python train.py --encoder_arch="coatnet" --model="contrastive image-text model" --dataset="simulated fluorescence microscopy of cells" --train_examples=195000 --image_size=64 --crop_scale_min=1 --horizontal_flip=true --tokenizer="word" --vocab_size=42 --loss="softmax" --embed_dim=128 --encoder_norm="layernorm" --encoder_norm_position="pre" --encoder_activation="silu" --encoder_mlp_ratio=4 --encoder_head_dim=32 --encoder_fused_qkv=true --encoder_qk_norm=false --encoder_parallel_block=false --encoder_inner_norm=false --encoder_patch_size=[4, 4] --encoder_conv_stem=true --encoder_depths=[3, 6, 3] --encoder_widths=[96, 192, 384] --text_encoder_causal=true --text_encoder_width=256 --text_encoder_layers=8 --text_encoder_norm="rmsnorm" --text_encoder_norm_position="pre" --text_encoder_activation="gelu" --text_encoder_mlp_ratio=4 --text_encoder_head_dim=48 --text_encoder_fused_qkv=true --text_encoder_bias="none" --text_encoder_qk_norm=false --text_encoder_parallel_block=false --text_encoder_inner_norm=false --text_encoder_drop_path=0.05 --text_encoder_positions="rope" --init="torch_default" --residual_init="zero_last" --optimizer="adamw" --lr=0.0012 --beta1=0.9 --beta2=0.999 --eps=1e-08 --grad_clip=3.0 --magnitude_pruning=0.7 --steps=12500 --batch_size=256 --epochs=16.4 --lr_schedule="wsd" --decay_fraction=0.3 --final_lr_fraction=0 --warmup_steps=2500 --weight_decay=0.07
Rows from block 2 of the text encoder, named by matrix and row number. Rows with one number belong to one neuron. Each number is 500 + 25 x the weight over its row's rms, rounded and kept within 0 to 999. All counts start at 0. Numbers have three digits each. After the name is the row's rms in percent of the matrix's.
# fc1: MLP up (text_encoder.blocks.2.mlp.fc1.weight, 1024x256), inputs 172-255
# fc2: MLP down (text_encoder.blocks.2.mlp.fc2.weight, 256x1024, transposed), outputs 172-255
fc1.186 090:500500500500571500500500500461500550500500500500500567500401500500578500443500540500500500468500530500500500500500500500486449500500500549500500500467500500500500500495500500525500500500516500428500500556583500500500500500500500500582500519500520500520
fc2.186 051:448438500500500500463500500474500500500500500500551570500424500500500500500500500500500500500451500500500500500500500500483500500500500500500500500500431500500500500500500500500500500500435500500500500468500500500424500500500500500619500500500500500500
fc1.187 102:570500500500500513500464500500500500500500500500500484500500564572500500410445500500500500500500500447500500500500500500565500487500500471500500500500500500576492500500500500500507500500500500427500466500500500523500500500500491500500473500500500512480
fc2.187 058:487500500500500500585467421500500510500500500500500500500458500500558500500500494454500500454500500533449500500500506500500500500500500500500500461500489500500500500587500500534500500500500461500500500500500500500500500500500573412500500462500500500500
fc1.188 055:500458500500552500500500500458500500500500500500500560500500449500500462500500554500500500500450466500500542464500500473500458500448533535500500541446466500468539441500500449541465500500500549500500500598557438500500500500460500454500500500500470500536
fc2.188 005:500500500733500500500500500500500500500500500500500500500500500500500500500500500500500500500500500500500500500500500500500500500500500500500500500500500500500500500500500500500500500500500500500500500500500500500500500500500500500500500500500500500500
fc1.189 123:546500468500548541423500500455500561500483509500500513500500500503500500500500532500500500458483500500576500534500500500500510500500500536500500500426500450500500500500545495500443500514539550500500450535544500553500500500500500500556500500500480500500
fc2.189 039:499500500500500475606500500500500500500458479532500500500548500500500500500500475515468500561500500552455500450500495485500500500500429517500500490500595586500500474500500500523500500500500500500519549500500500500500495500500500500500502500500500500500
fc1.190 137:523500468500500500454500500500500500500500551500500526500459500500500472456500518500542500500582500500500500500500500500500500500500556517451410500457500500531500478500500500500500500500500474500500500523555500500456486500500500500500500457500500500500
fc2.190 121:500500500500558527500500538500548500500485500500500500500461515493499486500523478490500447500522500472500466500443500398500500500500500480500364500469500500500500490523500500500500500513514489500500500500479503500500500500500444500569500474495500500550
fc1.191 111:547485499500500542466500500448435500500500500500500530471441585500500451500512527500515487500500460500493500500500500448500500500500500544463453553443468500522500500500500500500500500500500524451465500500500500500465475471500526500500500500500500500500
fc2.191 065:500500472492500529500500500500500500500500505500526500500495500500482491500572545476500457580500500500500500500500500500421500500403526417473458500500500500550500500485500500500500506500478520496533500442548500500500500508470500535518500458460500501500
fc1.192 139:530500469462500500500500500500482475500546500500494500500500544526527470495500495500553470500500500469461503500500500500472500528500467453500440500439500500577500500460500500500500524500500525438500466500538500490512445471503558529500500545500503468527
fc2.192 240:545500461449497469507495500516464445521492534500522504473513522485540453508465500536528520542463500486473500500500500500500468515500485457500500520473500518531500443471473525500503522526485504542500500496505500469500422465539500502552509519476500500534
fc1.193 096:500500438499542500444500500453500500500500518562467500500453500500500500500489500500545500478500500422500500533500521478567500500500500501500455522500446460500500480481500500500500500500500500500502468553540549510500500500500542502557500500500500476500
fc2.193 067:500500433500500500529500500468626516491500475562557500500500500500500500500500500500500506500521500500500500500527507486500427552500535500500500500500599500551500500500500563454500500570504500446500500504500500500500514504500500500500500461500500474491
fc1.194 104:500500500500500519500500500500500507575500500454500500500467500500519500431523500500500524500500500457500488500545500500484500500500500500500412500486500500504437500500500500500500456500500564515500500500500500500500500500521500500500500500500500482500
fc2.194 073:500500500500500500504500378500500594500500500377484438500500500485426538548558500464500500530431500500500500500500500500500458500500500500500500500569500557500520596500500500500500500500500500500500500500500500500500519500500551500500500425543500500500
fc1.195 127:500500500500500500500424500541500500500500500500500500500500511582483500500500543500500500522500440490500500500500500500500500500448500500443450500448500472500500500500500500500500500500500500512500474500500500500500500500469500492532459500471420540500
fc2.195 132:500500490538500491500500500500536500500500474500500501473500467493452511492500500500500500531465454500546489500471455545524500500548451500472535500449541500500529500500500500500500432449500500590500500534534500500500500500477500461500434500448471545500
fc1.196 088:500481500500500500500439578500500500529500500500500539446500500500500436500500469500500500500541458500500500500472500500500500468500500500500500485500500500500500500500560500450500500563531500449500500500500422500500538500500500500500500500500500500500
fc2.196 052:500500507543515500586500500500500494500521577500500469543588500483500500556500464500423500490500500500488500500500500474500500500486511500490500544539531500500487519481500500500500552500553480500500516500500463500500500489427500442500527500500500522500
fc1.197 120:515500500500527573448434501500500500500500500500542500500477500500551450500431466500500500500500500431500500500529500500500500471500500500500513500452457480500436500500539500513500536500530509474468500558490500500448500500500500500500464540500500466522
fc2.197 112:476500498503457555500467500470500532505479456500529500500500500553500538500500457500500500482500472500500500500476500520521500470463500500500594488500500500455441500500496469469524500500500528500500533547500519498474559512500484500500466491516548503458
fc1.198 080:500500500500500500500500500500480487546500500500500500500446500500500500500500500500547500456500500436480500517500500500500500500500500500500385500500500500500500468459500500500500574541500500500500460500500500500500500500500500500500480528500500500500
fc2.198 021:500500500500500500500500500500500500500500500594500500500500500571500500500500500500500500500500500500500500500500500500500500500500500500413500500500500500564500500500500500500500582500500500500500500500500500500444474500500566500500500500500500500546
fc1.199 097:544500500500500500449500500480500500500500500500518500445402500567587461500500553500500500500459500476542500500500500500463500500470500561454500553500500500500500500460500500500500500500500500500500500500535500500500500500500470530569455542500500500500
fc2.199 084:500454500500500500472500450500500511500500500500500556500441479500500500500505531500500535534459500500500500500500500500489500500500500500500500500500431500500531500570500500500500500491469500500500500483531500500427500510500500500611500500535500471517
fc1.201 097:500500500500500500500458500500500557500530500500500500474457500500556461500492533500555500500500448500500500500500487545516500500500500500500420500500500500549500500448500533500489500557500500500500462500500468500500500500500500500500458531514500500476
fc2.201 044:500500500500500561500500530472500495500531491500500517492506457500556487517500500532500500500458500503490558462500464500500500500432509500500500557500500500479500500500500500500500574500430500473500500500500500500500500454500527500500500523513500472500
fc1.202 096:538530500500561500500500500500500563500500500500500558534446500500550500472500537528500500500500500442500539500500500451500459500500500500500500500500500500538500500500514465500500500500523500500461500500500500500500500500461500500584500500500500500500
fc2.202 053:464500500500585500500500500500500500500500477500567488500500500466500500469510500481500548509500500500500500500500531440500500492593477520549421500500500500500574506500437500500500507454500500500500500471517500500500489530500500524500564500510500500549
fc1.203 089:500532507500567500500500500500500517460562500500500485440500500528500529500500500537500500500500500500524500500500530500500500500500574500500414500500500500560500500465500500500500500566534500438500500484500500500500500500500551514500500450499500500500
fc2.203 049:500500500500500500500507543482500508500500500572500500500497449571500553500500500500500500500522500500507500500500500500500448500500575500500500500500529500500500500500500562500549500500528500418500455500489500500500592500500484500500500500500500500485
fc1.204 076:500500542500500580500500500553500500500500500500500518500500500500500500500500543548525500500500500500500500522500500500500500500500500500439500500500500442546500500500566500574460507500551500500500500545500500500500454500500500500500500546500483500452
fc2.204 042:418432500500500500500500500500500500500500500500500500500500500545500500500500500500500500500500443500500500500466500500500500500500500519500579500500445500500500500608500500500500500500500500500530500500500500500467500500500521500500500500500500500500
fc1.205 076:500539452525500500500500500500500500488500500542500500500500561500500500500468500537500500500525500500500524500500529500500428500500500500426417500500500513500496514449500500500500484543500500500500500569500500576500541500500500500537500500500500500500
fc2.205 039:500500449500500500500500500500500500500500586500500553500500500500500500541500500500500500500500500500500550487500500409500500500500500500500500500500565516500500500500415500500500500532403500500500500500500500500500500500500500490500500500500500500500
fc1.206 104:500532500500500527500500500500500494500500500515500495500500558536500500510500500500500500500500500500500500500500466500500500500500500500460434500448500500500452459500468500500500532500555500500452500500518420500500469500500500500500500500500500500500
fc2.206 141:531463487500477500526500500500493490500500511507479500537530539497500431536500516504500500497465500500500500480500500500497500500500447458507500542480493500500500500511412500514500500516511500500447545500504500479500416488518516482500503482500500500500
fc1.207 080:471500500500500500500500500459500500500479556456500500500500500500500500500473500500500500500500500500500500500500500500500500500419575500500500500500500500500500500500500605500490500540500500500500532562500500500500500461500500500500500500500500471500
fc2.207 058:511500517500500500567500380500500500495500500443500500595500500500500500500500500500445500500434500500500500500500500500500428500500482477500500491500500500500533544500500500500500500500500500525470500462500521500500500500500491500498530500546500514500
fc1.208 098:500500500500500500500500500500500524500500500540500500500466448541579500500500500551500420516500502442500500500500551500447500559500584500462491500500500500462500500500500544530500500573500500500461500538456500549500500500435500500500500500500500500500
fc2.208 095:423491533500500435536530500500500438500500525555500500500535500489433549500470500500500557500500500500479500500535500522570500500500500500500500500512500500500500500500500500448500500500471506457500500500575459500500461521550490501500500500440500484500
fc1.209 152:500500513505500500472493538500588500500534500500500500467497500500500500469500500500500467576500500500500500500500408500500500500434615434500500500500500500500500476500500583500500500500500500500500500510500475500500555500500500500500440534500500500438
fc2.209 191:500511500500553464500500500461400500402443500500500500539500500508500500500500500500500538500500500500500538538522565500500500472500431533500500508466500500500554569500462500426500500500500500500500458482500545540500500514528500500515567445500468500536
fc1.210 113:517500460500500500500500500500504449500500538471500524476500500500500500500500500500500448500500500410483500500500500500500500534500500500465467500469464519557500500464534543500502572616500538500473471512547500500500500457500516500561500541500500500500
fc2.210 071:500500500407500500500500500500468441500500552500500500446500500500527500500500500537500532564448500444460500500500500500500433510500500468500500500500500538585500483495500500500500500500450500500500500500500500500516500500500500514564500532437500505524
fc1.211 087:500500500500500500442500528472500500500500539511500500500500500528500500433500552500534399500500500500500500500500500500500500476449500500500426500500500518500500500422500513500500544546534500500500500500500466500470500500500500500500463541534500463500
fc2.211 033:500402500500500621500500500500500500500554500553522584500500500500500500514500500500500500452500500500500529500500500427500500425500500500500500500500489473500500500500500500500500572500500500500500500479418500500500500500450517500500500500500500500500
fc1.212 149:505500459455522500500486500500470500500500500489500500478479534500520500500500489500540500500500500420475505498521470500478500500480524466500468500449500534558500500454521500500500538547500500476500500517553500500500417478556544538553500548469500500518
fc2.212 214:510500458436500500500500500500456460490500547500546500442476521501514483500500487544523535536464487453464500516519500482467500503500500473500480500486500527540539476477516518514500547500468511500485464500501500500500500478500500525544500548464500499539
fc1.213 122:500500500464500500500500500500500500500607500500468500500500500500500500500486500500500500442500500500500500510500500500500500500500573500500500500500469500500518500500534540500402547571500496460500500500500422500468500500504500500500411565500500500493
fc2.213 110:500500533481500500515500500500500500500523437443471527500545443500534500500453500500500500500500508500500500500529500500500500500500500500500500500511558500500567500500500500500407507500499457500463500488500500500495542500500500465418500548500466500519
fc1.214 100:500500500500533549500500500500447500500545500500500500500500500500500500500500500500500449500500458500500540500532508472500500500459500500500396500500500470500500500500578546500500559500500538500500469551500500500500500500500500500500500576500500500500
fc2.214 046:500500500565539500500500500500500506500500606500500500584590500500500500500500500500500500500500500500500500500500500500500466500500500500500500500500500575534500512547533500500451587500519500500500500500500500500539500500500500500500500500500500500500
fc1.215 153:548545500500500536500500553500500500500529500500458500517516576500535453500500545500517500500491500477476500500500500500481500500500500500500440500500500439529500500446460500500451500540542519500462500548500500479500454466517500500500500500523500500500
fc2.215 251:538474498500485500500495500500489489492500500500463500552544535495557428527500500500500513500465500499492530500500500500495500500500455490504500548500511500508500484485409500489504500523520500500475521500500480480478426483523500500528500476521509500500
fc1.216 061:500500500480500500500500500500488500562542541551500500500461500500568500441500561452500449500450500500500512500500500450500500454500500500500470499500500500406500500447500500500589500500417500500500500500500430500455500500500500447500414500500500500535
fc2.216 031:500500500500500537500500500500500500500500500500500500500455544500500500500500500500500595500500500500500581500500500500444500490585500500562500500500500500458500466500500500500500500500500500637500500500419500500500500500547500500500500500500500500500
fc1.217 103:500500468500500500500500524500500500500500500500483500500429500500584500500500500550500500448500467409500538500536500470500500500500500500449416500510500500500549500500539500500462577542500500448500500500500500500438500500471500500500500500500500503500
fc2.217 058:439500526500500500500500500500500483500500500500500539542513417500500500433429500500500500500500500542500530500483500500500551500513500599500579500500500500500500500528469500500430500500461485500532500507500446500500547500500500453432500500500464500500
fc1.218 096:500500500552500500500500500500444500477500534500500500500500500500555500500500500500500500500500500500459560500500500500500500500472500500500435544500500500500500464402599547500470562500500500500500453500500462500500452500443500500481500500500500500500
fc2.218 084:530542503500463542500500462500496500550500500481500500578500500518500500500500500500513547513496500500556500500500458500493500500498500500524593426500511567500456500500500500500552500500500500552500500528463519500500518500499522500500407500511547500500
fc1.219 080:500500500500500500500500587532407500543500526500500500500500500500500500500500500555500500446500500500500500500543500500500500500500510500500500500455500475500469500419535500500500500544572500500500500550500500500500500458525500500576500500500500500500
fc2.219 032:500500500500500500500500500500500500500500687500500500500497500500507500500500500500500500500500500500500500500326500500500500500500500573500536500500500500500500489500500500500500563500500500500500500435500500500500500500500542500452500500500500500500
fc1.220 088:500462500455497497440500554500462488548500500500500500500500500500530456511528550500500500500500443500500500500534500500482500500500500485500422534500465500500469470437500500500435500568500500500500500500500500500500500500500500500500468500500500500500
fc2.220 057:551502500500500541500506500500500498500500481500500521500500566500540453500460500556545552500500502492500552500515500500500500463519500495542555540500500539500500449492428492446503500500516500556500494502434470514500464500500510500500500522500523500500
fc1.221 083:500500456537500500500500525500500500500566500500500500500454567500500500415476500500500500500444500500526500475500500500500457471500500500474428500500500500500500518500500500500500525500546538500500500500500500500500500500539500500500466500500500500471
fc2.221 038:500500500500500500500500500500500500500500500500500500500500500500500500500465500500500460453525500500500500500500500500500500500500500500500609457500482500500500500602500500490500500547500500500500500500457500500500500500500576500500500500500500500500
fc1.222 074:500500413536544500500500500500538500500500500500500500500500500500500500500500500500500500500500500500538457500500500500529500482500553472500500500457500500500500500529500500459500500500500500500447469500500534537500500500500578500500500500500460500500
fc2.222 031:500500500597500500500500500500500604500500500500500500500500500500500500500500500500500500500500500500500513500425500500500500500500500500500599500500500500500500500583500500500500500500500500500500500500409500500465500500500500500500500500500500500500
fc1.223 087:559500500500500500428500500500500500500500500500500500500344500500586500500500500500462500500500500426500560500500500500500500500485500500500500500500500500500523500500544500500500500500500500500500500500500463500432473508500559500557500536500500500500
fc2.223 093:451435500500500500500500451500500500500500500500548500541441500500577500500500525500500526549476500500500500500500500500470500500500500529500500528500477500500500500500462439500500500484433500503500500500500500500434500537500500523617500500522500500534
fc1.225 060:500466500457500500500500543500536500500589500500500558500500500524542500500500566500513500500500500500500500500500500500531500441500500500500500500500500500500500500500500533500500546558500500430500441500500500500500500500453544500500500500500465500500
fc2.225 018:500500500500500500500500500500500500500500500500500500500500500500500500500500500500500500500407500500500500500500500500500500500500500500500500500500500500500500500500500500500500500500500500500413500482500500500500500500500500500500500500500500500500
fc1.226 097:575500499500500500500500500500500500488500500465500500500456500503548428500459553526550500453500500447457500500500517532500500500500500518500500500435500492500500500414557500500478500500554500500444500528500500581500500500500500500528534500500500500497
fc2.226 054:500500456500500500500500500500500500500500500500443478500480500576500538500569500484500500460470455509472500500395496500500525500500500500500500500505500542453500500500519500500500500459483500500500500500500500482500500500500500500500500475500500524500
fc1.227 159:500500489500500500451500500500493500500570465528472542500500500500519500500500533500500500500500500500500500500500500475511500500500563500449500500501479500526500500500527500497409527541538500443500500500500426500467500500500500500500422559500459500500
fc2.227 244:500500543483500500514525500500500500502519449465468527493546443500524500484466530500500538500500521500483500530521506490500500500500500522500486503523546500500549500508489500500415510500514459500465496478500467502500554512469495468446500548500470500522
fc1.228 135:544500500500500590500500500500518557500500500500500539385500492500557500500500541500512500500500500468519500500500500500500515515496533447500500535500483450500500456500565500500500552529556500507500500500500500567440520500500476500500500553500500500500
fc2.228 148:446500529517500500500500500500520500500451500500500500500500500500503559500482453466468500495500500500476500501500510584544500461513500500500570488500500500499500551500500486491500500500500509458500500500553508514493500515500482500500500446500500500483
fc1.229 048:534500500500500500500500500491500511526500500500500500452500500500500500500500500526500440500500500500500500500500500498562500500500500500500500500500500500500500500500500536500500500500500500435500500500449500548460500500500500500500500500500467500521
fc2.229 037:500428500531500500500500530500525500500500500575477513500500500500531500500513500500527500500500500500500476509500500586510500445500500500500500500550500500500500500588500500500500500500477500462500500500500500500500497500500500500500479478500500500500
fc1.230 118:500500500558500500500500500500530541500550533500500455552500500500500500500500500520500452500500500500500443500523445500500500500492500500500500500500500500500500500506500552501500500500500500446475517500500500500497524485500531500481500539500500500448
fc2.230 099:500500500500470477500500500500500560500500500455500500535500500500490500500500500500500500491500500543500500500500500580500500500500500500529471502581500548500500547500500500500500541500521566520475500500500500500561500500498500500401500500500500500451
fc1.231 086:500485500528559500428500500462456500544558500555500500500500500500500500500500500500534421430500438500528544500500500500500500500448500500500500500500500500500500500500565500500500500500500500426500500500500444535500500500500500500500454500500500500500
fc2.231 034:500369500500500500500500500504495500500500500500500500500500451612500500500500500551500467500500500500500542500500500500500500500500500573500500500500500500500500500500500500500500500500500500500469500500500500500500500500500500500500500558500500500500
fc1.232 103:500500500500500500500500538445519500471500483537500500449500500547500500441465500500500500500500500500500500500500500500500500500433500516500410500500500463589500500500500565500500500500500516500500432572500500500449500500500500500500500498500500500500
fc2.232 086:500500412500500472517500514460552500500500500580500500500500500571500500500500471500500517500500500500500500500533500500500442549500500500536500500500500500558500500496500547500548500558509500448500500500471500495499500500500500500567500500500500500500
fc1.233 080:500500500500500500438511568500500500552500500481500541500500500477500534500500500500546561500500500438500487500500500500500500500500500460500500500500527500500500500500500500500500500500546557500500500503546500500457500484489500500500500500500500460500
fc2.233 029:500500500500500500556500453500500636500500500370500451500500500500500500500500500500500500500500500500500461500500500500500481500500500388500500500500500500500575566500500500500500500500500500500500500500500500500500500500400538477500500500572500500500
fc1.234 105:500500500500500500420500500500500500500528473500500500416466561500564442446462500500500500446500500433475500535482467500521500500500500500443443500514500437531488500500572525500481557592506476500500500500527473533500500512496500500500500500500500500500
fc2.234 095:500500483500500500500469469500500500500472457500500530500500500558500500476500500524535522500510500500500509520496500500581552500427500525500500500500533484499500500514511500500500515500500490500480500497485481500500596500500494500500484500500500500500
fc1.235 084:500518500500500500500500500500500550555578537526500500500500500529500489449500500500537500500500465500500500543500500500443500500500500471450398500522500500500482500500500562500500500500500550500500475500500500500465473500500500500500500554500500500500
fc2.235 032:500500500500500500500500500500500500500500500500500531500500500500500500500500500500500599435500500500500530500505500500500500500529500500510500500500500552500500500500414500500552500500497500428500500500420500500500500500504463500500500500500486500500
fc1.236 107:550522500482500500446440515522500563500541478500500527461444500500500500500500500500500435500500445437500500500500500500500500500462500500449420500467500467500500500444523538500482494500500500500500500569500433500500500500500484500500500500500500512500
fc2.236 060:500500500525500505500455500500522500531500472539500500449524465500500500475438500500500500536450500500500500500457449500500500500500503500461560500500569522500488500500500500500500463438500500575500500509510465500500500500452500462499500500394500500500
fc1.237 109:559500500549500500500500500500500552479536478500532500500429537500563500464471544536500550500500500500573536500500500480500480500500500531500461537437446500527535500500500500519500500500500523500500500548500500500430500500500516500595500500500500500500
fc2.237 045:434500500500500500500500428500500500500500500500500500548500500500572500455526500500500500573500500500500500500500500500475500500500500500535500500500500500500500500500436500500500500500500500500562500500500500500500500532479500500500500500500500500500
fc1.240 120:554526500543500500500500500509430500539500500500500500500500500532500500475500500487500448500500427423500542500500500500466484500500500500500427500500500529500500500437500500500500497500546500500452475573500439500500500527500500500500471500499500536500
fc2.240 121:500549542564500500500500500500500486570500500458500434500515500500456552500500479500500527500464500496500500500500500500500431500500500500500500500500500555464468474500500488500512500410540500500502500512456500500529500528500434500500500493500500542500
fc1.241 053:500500500500555500500500500500500500500500500500523573500500500500500500500500500500527414500500500500500500500500500572435500500500500504478500500500500500500500500500500534500500500500500500500500500534500500500500500439500510500500500500500500500415
fc2.241 043:500500500500570500500500500467500488500500500500500500531546428490500500473555539500500500539434500574500578500453500555500500500500531500450500541500500447500500505500500486500500500446457500500564500500507500500500478500541500500500500455406489500500
fc1.242 098:500476500500536500465500569500500500500487530565500500500465582540500500500515500500500500467463500449500500556500500472543500500500500535500500500500468451500500446500518500500427527500500500466500485500508500500452499500500500500500500532500462500500
fc2.242 049:453463500452500535500500500479605494535513500500550509500500438561500500500500536500500500500500500500500500500531500500454500584500534448500500500500500502500500531500500556500500494560500500462500500435500500500474500500475500500550500500500500487500
fc1.243 112:500500470500560500500500535518500500500512512500532500500500500500500460436511548500500449500500500500500500539500500500458500500500560517429500500461500458500446475500500500500500526500500500500500500500500449500500500453500500500529500500443500450458
fc2.243 172:501481454500540500500500500500500500538510500500500500508549475465500475460534525500500476536500500573500560500475503555442500468500500525451500500500500452522478467500500475484500500445463503500572500483536474500500500500544491530500500483415485500480
fc1.244 112:538500466539500544500500500500500500542500500500500500500500565522500500500473500500500460472466442500500508500522500456500500500500550500500430500500500500500500486500500500497500500539500500500500500550500500500458500465500500500500500500533449533500
fc2.244 051:500500500500500500500500500500500500500500505392500500609500500500500549500486456500500500500465500500500491453500500500500500477444500500500500500500500500500500507500555500547478496496554562500500500500500500540500500500465500500500500535500501481486
fc1.245 091:500500500500509500450500500500500500500500463447500500490500500500500500500500560555500500500500500500500500500582500506548500500500500547449500500436500500500500542500500500500464500521565500500500500500500449500469543500500500493567500500500500500500
fc2.245 066:452478500500500500500500534500498500500466500500451500458500500500472544487500500500500465457500469522479500500410500500500500500500500527545541500546500500500516500531500500500500476500500500500500500545500521494500559481500500429384500497500500574500
fc1.246 124:500500500500500500425452500471500538500500479500500511420453544554500500435500500500500500500500500500464500540484500462536555500500500523451409500500500500500500480500500500522516578500500475500466500500500456514500500500500500553500500500500500500518
fc2.246 096:500500485534500500500465500500500500500500500500500500522500500566560500463500500524532520500500500500500500526500500500581546500454500500496500500500500469500500500528502500500500500500500500412467500500493500500500555500500500500500500500500500500500
fc1.247 097:500472500500500500446500500500500500500500532500500547500500500500500458468500500500500500428530500500500500500500500500500463500500538568457500500475500474500548500436608500453500500500500500500500500500553500500531500500500500500500500500500500500500
fc2.247 037:500500500500500500500500407500500500500552500495500500500500500500500500500500500500500500500500500500500500500500500564406442500500500500500644500500506500500500500500500470500500500421500501500500500500500500500500500500500500500500500500500500500500
fc1.248 075:500500500500500500500500500414500500523500500500434511500500500488500500500500450501533420557576500500500500500500500500500568500500578500500500500459500500500500533500500500500437500500500536500500500500544500500500500500453500452500500500490500500500
fc2.248 047:500500500500499500500500500500500538500530500569589500564500500500500500500500500500451499474416500500500481500500500500500405546636500500500500500500427551500500500564471500500500528500500500500500470435500500500518500586500500476500500500500535554500
fc1.249 108:545500500500500500500500520530528521500500481500515500500500442545472500500500500508500438500500465451500500500500500500500500500500500500500500500432500500533500500519509500500500469500500508524500500541558500500500500500500535472500448512490425572500
fc2.249 107:500500500527500500500500500500532500500500477500500505454505477499474516489500500500500500500432472500539500500475464536501500500500478500483532500451546500500534500500500497500470428433480500612500514543520500500500500500500500460529431500423488539500
fc1.250 109:500500500500500500500478565500500500586608526582500514500447500500500500500500500500500500500500500500500542531500500452500500500500510497500500500500500462500500446543500500542464500500500500500500500534500438500500493557524500500500432500460500500500
fc2.250 056:500500500500501430500500500413500500489449500500376500500500500500500492500500500500500572500500500500500489500500500500537500500471500500500500500500500500500500500500446500351500500500500500532500500500500559500500500500500500500496500500500500500500
fc1.251 081:500500500551554500500500500500448500500500500500500500471500500500500500500500500500562500500500457459500500500475478500546500483500500536500421500500500449500500444500500500490500500500500500500500508560500437500500500500525500500500500500500475500500
fc2.251 033:500500500500500500550500500500500500500522500500500500500586500436500500528500500500503500500535540500418500515500500500500500500500500500534579500500500500500500500500500500500500500500500490425500500445500500500521500500500500500500433500500500500500
fc1.252 094:567500500500500603469424500527500548530546500500567500421456500500500500500500564500500478500504500436553500500571500500500500500500495500500500500422500500500500500500569482500500500500500500500447500546444500500500572500500500500542457500500500523500
fc2.252 040:410500500499500500526500500500500500500500500556500500500500500500500500500500500500500500500556500500500500500500500500500500500500500500500591500500500500427445500500500492392500500500500537500500500500500500500500423500500500500500500500500535500481
fc1.253 092:500483500567500500500500500451500500528500500500468500500500527510477500515452489500525500453500500442500500555500456515500500471500500500500500464500500500523544500500500500463500500500491500500500500539589458500500500500525500500500500500495500500456
fc2.253 085:468500500500500463573525500543518497500500500518493494512515500456560541499498503500445502460534539557435478480488500500533500499546501500518535500528542500500496500543490500469500486500545500484500500500500454500500452521492462475500530500455475500482
fc1.254 106:500521500500500500500500584500500500500500500500468500500500587544500500500500500500500448434500500481500500500500500465500500500500500500500408500500500500500500500500477500500500500557500500500500500500500451500500500500500500552500500500507500500500
fc2.254 121:500468493500500500503500500500500500500500500492500500517527482485532457559441500500500501500518500500524500500500500500486492500500472531500500523500500500500500513500396500477515500574521500500500501500500500486500500500500500488500500500500500500500
fc1.255 080:500500500505500500500457500500500542500500500470500500498500606548500500444474500500500500532500459419500500500487500500500500500500481500500443500424500500602500500513500500500500500500500500500462500500529500538500500500475564500500500538500500513500
fc2.255 032:467500500500500500500500543500500500500500500587500500510479500500552500552500515500500500500479500500500481500500500325531500500500543500500500500500500500500434500590424500500500500500500464500500500500459500500500475500500500500485500500500500500500
fc1.256 159:500500421456540500500500500500520543500500529547500552500467500500543452469530525501535431500500500519500529532500500522500528471500572534427500500500500462548459501464530500500500533500500500500500488472532468500500540483500527500540500486462443468480
fc2.256 272:511492440486548500500499523500476508538490500500500504534549477475501468476537532501514450500500481564487540511485500536456500490500509523418485521500500455530468466491516485500464513500500504500581500472518500500500500488526500529500506454443495496481
fc1.259 078:500533500416479538500500500521500500500541544500465513500500562500540500500500534500556500460500500500475500500540533500500500500462500456476450500500500500500500500461530500500500562500500500431500500467500500500500440500503500500500500530500546517549
fc2.259 016:500500500500500500500500500500500500500500705500500500500500500500500500500500500500500500500500500500500500500500500364500500500642500500500500500500500500500500500500500500500500500500500500500500500500500500500500500500500500500500500500416500500500
fc1.260 037:539500500581500500549500500500500500500500500500500570500500500500500545500500500457500500489500500468500500500500500500500500500532500500500500500500500500535521500500500449500500500436500549472500500500570500500581466545500548531500500460500500500500
fc2.260 016:500500500574500500500500447500430561500585500500500500500500569500500500500500500500500500500500500500500467500500500500500445500500500500500500500500420500500531500596427500500500500500500500500500500500426500500500500500500500500500500500500500500500
fc1.261 082:500500508500500500500500500548500547500551464506500500500467500500500500551500500500500500500500500500500500500555500500500500500500500500500454500420500500500500530449500500500500500500556500500424500500463500500443440500500500500595500500500500500500
fc2.261 027:393500500545500500500500500500500500500500500500500500500500500500500500500500413500500500500500500500500500500500500500500500500500500500500500500500500500400500500500500500500500500500500500500500500500500500500423500500500500500500500500578500500500
fc1.262 118:542500500500500552461473500478441500500544504531500500500500591505500500500500500500516500440500500474461523500500500429500500500444526496500424548500500431500517500441500500500500500500500501500500500500507500500500440500517500500500487509500500500500
fc2.262 173:551456484499493500493500500500485495504500498503456523500551526501549428508472500500505500524463500498478500500500500500495498500479458498500518500500524523518526473487411501497519500526511500500500500500541473496472406500513500500500495500500500500500
fc1.263 110:500500500528500500500515500500500500500500528500500500500500461500500500500500500488526461500500500500500500500500474500500467559500579500500412500470500449500447500494500518500464500500500500500500500500500500500512500474500500500500462512500500497476
fc2.263 070:542500500500500500500500500477500527500500500500500500599500500500500500529500500537500500408500480500500500500500533500500500456459500544460638500500500539500500500500500448500500500503500528500500500500500525535500500500529500500448500522500500500500
fc1.264 097:500483500500500500427500500500500550500549500500500526500457500500500500500462540500562500451456442500478500500500472500500500480500542486500500500500500500577500500500545540500500500500500500416500500500500455500500500500482549500488500500500500441500
fc2.264 056:500500500500500500500500500479500500500466500507500500500500468570500500489500500500500512500494500500500516520500500500500541500500500500500500581500525482500500500500500500508500500500500500500465500500500500500500500500500500500500500513500500500468
fc1.265 102:500500500500537500500500500500500478500544525500470500500528514500459474500500500464559529463500500500500500500469500500500500450500500500500439500454500468562500500500500500462570500485500513500514500500574450500500500500500500500510500500500451474481
fc2.265 127:491500500500500470525500500532500489500500514546522500500536500441527500505500522500500500485539539506476495500455500508503500548540537500500537503500527454488478446522500500474500523505515500500500500508484500481565439500514446500500536500432496500500